Rows from block 2 of the text encoder, named by matrix and row number. Rows with one number belong to one neuron. Each number is 500 + 40 x the weight over its row's rms, rounded and kept within 0 to 999. All counts start at 0. Numbers have three digits each. After the name is the row's rms in percent of the matrix's.
# fc1: MLP up (text_encoder.blocks.2.mlp.fc1.weight, 1280x320), inputs 160-319
# fc2: MLP down (text_encoder.blocks.2.mlp.fc2.weight, 320x1280, transposed), outputs 160-319
fc1.244 092:483504501449566449484500521474500535470523508483467444499503491548491532479420578484596486504439596499567446498507540511493511523508526488467517512471485464507505525499456580480501557516517443472447468574499451482560553551477450509502526458480514483471508600470439446564465453523480491479468489484500473535458487483478563525557416535452485476440538573503473459451487534519555486526515523609467524534476528472513440503605474512437499420543454452493529539481563556458480489573544592
fc2.244 100:484523479477482476458410492557503467522543489513563502491474493456483517472500453580539539440572485538505561452482497531520491491470518530549527474519399558570445491479507465491499454528487577530538511524496581457496431434540521470501430570561490521514445499527639556486560539496550477561521527552550435551523450471432461507490523563532575555556527531525497551555548539466480435496549502447471502429490504455460482516518422459508486584471523581532458474551446498526564495593490513
fc1.245 081:437549491502472517525545467499422569482463504430462560509467489504492458534425467462549496507509521500477411420492558501496528442491446529511568469535552482557547486458542486498534545484436478506432497477453482523472512534497556490423494462431495482465485532488453464427499503444597579446532493511505532484493519515466495525493407530461499479505454521481465489487470473493540524561516619487495525442443471496571468465545545428457439479535452514543451527462445512510522511489537548
fc2.245 063:556502543523482462522495485506521506501479509478457493505486419490521560538491536455515533475531445543493538533511502491482492502512484506488547455538420489531458522526400485496491532470452532560426424486491537512510444524507467548490574473535460545581502527530531580563528519556528508540463498504498502528530526483593483611419509465487510484528497531558574416465461499492532455480504448476499578552510513495489533537440529519599449525530513484466539555471498493542522487499458544
fc1.246 080:514487452571510516568448498492530449485521530491495460479485540502520522467471548481456419605511618502503504513479470538516513525529458520527526535461434524481511460426504442427492508486419500523518509473417496498445467577504506517457468466471482541470426484483509482461509517536547500497468541497428520518544443484544540433552471458505494491567574504443448450605551488495428506496545513427550522512494515531483463484549509509508551546511458461469516502534542525437423519540483478
fc2.246 082:530425472465511524447472465525484576460521483539475503466515506507487508541570518532594547519501517538355467446494490461464447527485502517464514450424566473532538566485552490513442518510489503551566508552540493460524522494523525504542526588475498536480532555500444481544419503532541514446499435531460552510460540581539505445484551540572499501504464482479508481454493475471484558462475387472473548395527488496543460528507445522535492492531476492536460521481511536563477503507538544
fc1.247 102:475471496494506494513486509536430511554354456544527478522472430498534528483566530518510545526550530507498586411562577507514525443480519485517510483551530534479556536451548543491483511502543519471519495559529512520471482495472593506418539408537478497464478442504511522532370522514434536493545490518538569560435458546551559518588504544492449509545485475488529549536536551515510469413566596497617474463496496471519508462482544586529540508561477494535547444469530476448581522479432478
fc2.247 082:462573530488488610512582485462507497527533500498546467483589557547499493462523410489481473444467426501521506479498465488534515467479521474526470474541466515540520484514433559555524508500499523487498474431512572563545535532506490509527553537471556526491490467515456474466535505476505562471553457511509527471595503501496502462517476537439529494481528502514569491502465555504502523487465516522440491512450564497501488526462544445570492500528584503403487504449488470517572472557497497
fc1.248 122:509480447499531495593488445495510474412543505523474467550500503579503553476567499479514407533427554566510553577456512500518446544474485542469471441455432465495559463474536567560508507579506586572466437582537510461456554498553465445481521500418434463469559494518520531537495571567521533466543516483514510534548550443486486528460481513477475526512447484463540503515479513481474490526502520503530535522450459525490535454511478528529435521461503491458461512438513499533529562455496489
fc2.248 114:514482510527525480492512529513494526549450470609539476482479545489540444510539484445533567506550489487354462396480481558522483468524482486472485556542496563462461495447503489437443454475502487401542501493505517520576374534482519514537495506485493528465523446517567468521531498534510494585529534474520564459482523461467460533486540554596459456496485569509461489519538486535537494441413493533480501504490521514495429402529483538497574525493482504553533486516452519556431512512494577
fc1.249 093:453550446500473534497434546507454499471448459507542434516510466431549476510454462529488523451484481463445512462448475509481491417532515540503528510554523506432480560446455555425432532513546496509511559515520473503501543442475532580467554503530515478384549374470524555502518502579584551473522450572550491553501491567532446487526550468502454520530495531522561420577541534502501474497485529469580477576392462486441532469518486544551504461525507530513492507527536505560561476538493558
fc2.249 095:470497507504529496558469484521507458558505516427475524402543518508461442488526483548473457487525455432494534521549574516492525506422500520503444536508529477584510498543443560564509473540483468524509482429503516524550573443463490480509501446557510551511435500534453466469451475442453490488582456425579472491563571535466508495523501479471492455558529505519518467477444533557493533465489554537476500508468522487528440485458527502476550421522520508350509480487511451495548510477502549
fc1.250 104:499505458532471514513529488514519553444456541475496516468462481504536485450544538498449500513495534505410558534430547469529474527441467477416518543482456449533512519506586477436483486572435474496486522487505470512516512518543494480440545533466414511524467481446527528509527545536480534532500526461444600588511503512512437497538428448378448484477483505433534533511476491480520504503519463455521526454522540513508467524534476517542538490504402449492505525519451501413484532526571540
fc2.250 101:532466563482490593546597454482556420525453489489418444503519494473513556569473511556563478451367479485450538497523515563531471547476453394537556537459503534560494529521585495471488534476556480478505513509531468481535473533497544434429537482506521463539545473462558528495513541444465529535461536377497498511522565437483483554541476508524504525448515544512505572488516520542487490397516507478429507495513509559421531485439448502466536529446493493548524534475475536526524580448476499
fc1.251 086:479520509456468498562418500453496447470499484429444489554530474463514526474548516502428453549536509475519520531541434512545494531542434498444510525501477499463469527544542509472604549510494488501518499422511476504502534537460453510464448520560545598478496440489503529480469507489419515523493519438521493408517537485492481507470503461581476466494559502537584485544460510479457482501551505493517581469542423454476472495413491523477492436534558470510549513436495496551506484520586443
fc2.251 076:430544512568516536518474508512510547558507555503434511492458509519488582471474517547503495528485499554565455487482526445461528538503479499499466529571511480540524545456493481571475467573462480510476459515541539476470530476564503504546498484520477462553440560517535503505475451554521593460538423493480538461460520450471558506456516481416523507512564536454509505465514452501517533488443544535475427548471519502580506509503494502450514527503473487391479511552551499508469554487471460
fc1.252 097:474522469498482491521556510434603467479504529495608464440470474481509507429516526414498479488474563519448511504534561436489519464453550512508509509480455505558544546568523560557464492537573518503519491467517514478456523506466592467456446467467543471525524483461495533548481516534480458485551503517476521520553489550519500514515455512455461499500580459527503495462557534528567505494452552425526438517476500489503501448478452518505485588468537505541481484548487495565507412437462482
fc2.252 102:542512510508543587526453505526486491494539463523486496474532513482543540483510473535440505513485337478547518506551453552462483473468514493522495554549553490463525485503387531499453512469494544444565458455516519534464550581470459557493501439510464531571395448481523446487568457514430543581515447488480425472493530511473485523456502499456490465497453511427473463501458451491496466539547493501432524490462503464503497540554515520479514453593481482442530471448496509527545512439508494
fc1.253 084:486523454481477491504544450550500475487533544470493591467493527481520482523450484411450536460500563549576502544534460546557515535501468579497486459481451468508481555551443460514466490488466534459536500519505494452532545480509436521437527579464515430449510639524522460481497450541483613505537520419541532470480511425507435482502514481449477553494504452494499476458486557475533481497508480532534447443453506476486477442482549533480525524412550506535487496500534536604394560460401547
fc2.253 063:553482497558417492465446509489476536530453469526474548542468518464530522450514458540513460561563453465503458609468519495508504471497583517525460449489598533472573494433518490554571485505532518512529483570557570488489484468576514503506429454520507408517508473468451501536459541497523484487497571542488552494540589546455535547415540476597449525506433492512439534496482453540505490475501502560446494532469466430545539530486508485541458531465446511491525483538444523442473523578503532
fc1.254 095:484484508441512514544473505426479512467529528513482479591467520498540487546484463455481507529501548519528456439467565623555506403570504459428477526479506475515546470453470407540463443451513471538465477472528497464447554460467506574501485585492458517522511486465527510531510461593489507453446496404531523505523523526508488501462489467416528447360514546449452532489560483451460482497483514442542445557485580492485546450482462533492466466485537433498537510483508505454495467485478521
fc2.254 083:438502458603433507463562489512515498630457482525481559519544545555551495458538487482495473521462501442446512533453462454521564583512478525573480551516504542554501451447544529537499501551483525527507468472597497489549517466545485497566512479488492477542514574482430491457441509449473464540523547539560470473552505524463575480497532525536476555565496474533499486465455454500565496468530555554482496528533509463549526496482529414535513537451564507478524496494537451535408570505555424
fc1.255 132:533529482528392508506551456454475489599489537457519482536522442493515506468494489547515466509469500496469514537432474526464520534497457578463489465472501453509546489442521448449484439484480495514509491489527481515459494497505559491490583526499434471447466506577503516512582499592541420559488497526482533572530522515518495479497531448483506477483513536454587489509418510507477523525484446503509488547490489537437501444534507487490417539546519498424471509553507524447505566478481584
fc2.255 097:515454505455520516527549499542501503485540526496536514569506514514519540548555512494541515494424518497400483468535521464516511521407468433515529575485548493502509565491466450464485548420530543497494591565481465497495495631422424505442502521458534509475472450542542511472487492520524499504436494511460559562518477443467469480526440507473503463487540484415468477512522455520531554503548481461498503414499543483503460514478492499471500542556511460606502479540554503509549502524427492
fc1.256 079:458547431487467550537540538493420462456519455563567490511587483496497440443514449512552488537502504452496522466511514497512479453467505457549497443483510463545520458497548514529480538568496551412554505535457423502483494504482526506455511534516510438443492484486410465434470471511489643488515459425483531537470547555466473479474496543515540481509490538462481539423482577419499423461385445515477516422466496460505499510496554490570461515428458502475524509535518519506524487486463468
fc2.256 071:457468502507509559439527499535545453555507464423472476530530512573475531549450511490473482510558432502449584482634541486510445493528486591505400524515512454522454525468478547489470486470516416508560484445502559471519511440510454508458467509528495502512413418517457485425481482534533458560560429481543531516544437514479512459481488509456485557497540437506557380495519490619519481568521506501462436568490509466507495488475522420425472447485548509454515449441502511445458496518460466
fc1.257 092:531501503495527485506517552501556548430488492509515464507450539521470550481518513522489512518524513477518502500474499442521497427496425566472598409454425441429539593488492457535490506533495546521500567488527465553524502539464471471510492550467448494497613500491504524523528445568492538533491556568488542518535519449532466511527471510500491428445501481455473482518486475559483512556492523476507537518426501565528504430552518471621474573469468445426455602496486605486483529449431509
fc2.257 089:570517468486524444483505506467471538445551457484438412594496442509481491460541509480485496488498583511449474505468576514449475548560481486471536444487529474471494523477547447462504534479552447440526431535468489459489489524442539527413453491441478453528505500536523472552466574559585510480471516517447543553442533430557443485482420538527457497491490475499464502482501447544486508476501430486529552463539522590555503475477425491538418542503449513569500451473570510481495464529482518
fc1.258 086:475465503474525487521443545470469500579477514526568523615515530534519543450492525511458450533520425495453509466556531420460509539470486588578501491520474607520566461457507507471453483470551538526531523516504483504512494529551518484463497471549443449463485510502541585500397483440495599559480507489477477528476481489548485461484489470528582533488491457486540530520519452547485491546472606445458491447554584569479496509517499522524484520537461542508484514508471456562487535454440486
fc2.258 081:514565485386509576481519426510499496441503511504519499492542472503491436523474487456457550506499476502541489591537456482412514469547500537432486477499500414504523464474505552573573541462435476503538496421591500556522461500429509568560505457494483545548469501488447398488522442483424486454554455444587465479586513571488592532529556503463505424453485486498534530532476506509507499469490553497596485551475506455534492537466576469491520506526489432446549508513485527442501485517557483
fc1.259 089:543540504522485532436464502416482588536519549515479488506488446522485554460554594457506511466475410491488527531482467511491465489522543494435524473526460491540562539517522487481490452532480462566515556532564477462520459521543437525477520497483556556382441449454501453460497486496531521469481502576512469538484449540522518448473490493479481477542531596524458506494463472563492515557485529472520539589490536534446560518541482541483546464437478510509436587452497532485528545487505396
fc2.259 083:425504527471533501528506488530499472493469444486541478526519542485472464569432422547493497499520525517479502514517550515482493534563425504586547562480512531492510425439477543502492508481543488378512455480486496522490579552516502492468456529549500453512471451486502460480522455484455482485515480499474462442510532511465458433543437569505528492476430434492530519499544559493475523506543473515508480460484491496548472512449470504499535490561536485564552493529522499499517467492510595
fc1.260 090:502507450494416577545494438499533441549514506473491443541558607527506515591502506443469500522451497441482465559475535451534457507486513501473478492536460455478499491509459482494515473463524512464553466523565488486499469480549485550470495479452488473503504531488495518450544508590492498580558564456493571528505523449504454509543520490465509509450596504471481433555508482429447555475471511485502455549473520532411470550523491546478420365473507524509575559522483420606496507455444555
fc2.260 087:472475506525470435464490510504514508506518502565423624535502498531511473468553497455453469520540464517535465459482443479496490524564488516535497501528443508475505472462565550534484523511548530514393445491509483482422475517514511466598442508459461485512508472560490474525460570478510552528479476497463417419509551526463499421536540489514504450503498500530485498429538427577523498479483494548433460518507511473583525530469509511513585531456460530466544430484589550483449556511556387
fc1.261 086:565584521481539489471599449469495498508437509537519490523563519498483470532505489490456454559574520485480508549502510587582448489484507487477584489450475439506551522566499475481498518478506551453568487465428452520448507509575580520526474465498449540424477465475492499565496480546471484503501533543525492544447486486529414473517523479457494513525504541469426430567487543501549453453551516491531425543454509519472502462490425440524532555534563507478488549492516490484459493488564481
fc2.261 101:487446519449491492449494508469444503444515461512474450512423512503518414520480534483552510523469602526487563484438545526468433519489419431481516413448524495495459520443575500363452537518537480524533561520439510467544565572479516509452479535486536415533529483512579518536518516477504500570511525470481568565505478409522454474534500471516444521450494480528487560550494523505437483500483460505545523453589497519511449460492494499450435537476469491569463529539501582455508482517434544
fc1.262 083:503454522488351531512471559458471538502508558525562480485518491583437607533530528515542510528515524493474508553524541574451485518506606486559519458498474492532537532501485505493499566447566505445487501540502484495489478464533479528516606466453500528530491438412495534528474473536495486567524533539576540522531534503549487531488466533492441510510504455536517565587483538481431536575573553486513482470480450522503446475532462503433522484419451535426573506450482551472501555491466565
fc2.262 062:438506490460503427592551549478506533556496538488508502481474483476527450518479561518457499503517390455522572483545449537536619524489450498469500508528475501500405422442496444535452470510496469482567524560535572571508492530527569441554496475505486457520412487500556525452394387396426511412517487480424461589506472465499513497505476493480482521535512493490456480422457459547512498512448382449548550517489479517511486462474466506496500535520575470495527493499531506451557476479520440
fc1.263 094:476422487463504493513493497485515455533519451487516477483425448509534486480556523532509444491477512512540518497499492591539504538534569536513535394453445455541469497510448474445504527449507456545553492498461477529479527530516512492511557497504499475529485534498528501508496529536446531518498534589473528518493468485488505550432444481437457479509530585525478458566525505548492591498513443500475534552514501518441559508503489559612445527577513470462525433498542478514454506449506488
fc2.263 089:474472458537455453543509512431459616466496456513501448541545508436481509538510449469543490522468564464458501510519570461506494440471351463542509562531529467476512527527556488453538467484519479408439531497430489505474407540490443504492484535487466514470459430481521526541476539472548513473515468475517492550540459443521440491545563526578515548490461501450501541480530493551444433507514437527486518443529523556488479538512436402455479481496461528563492543514530552469517478549487504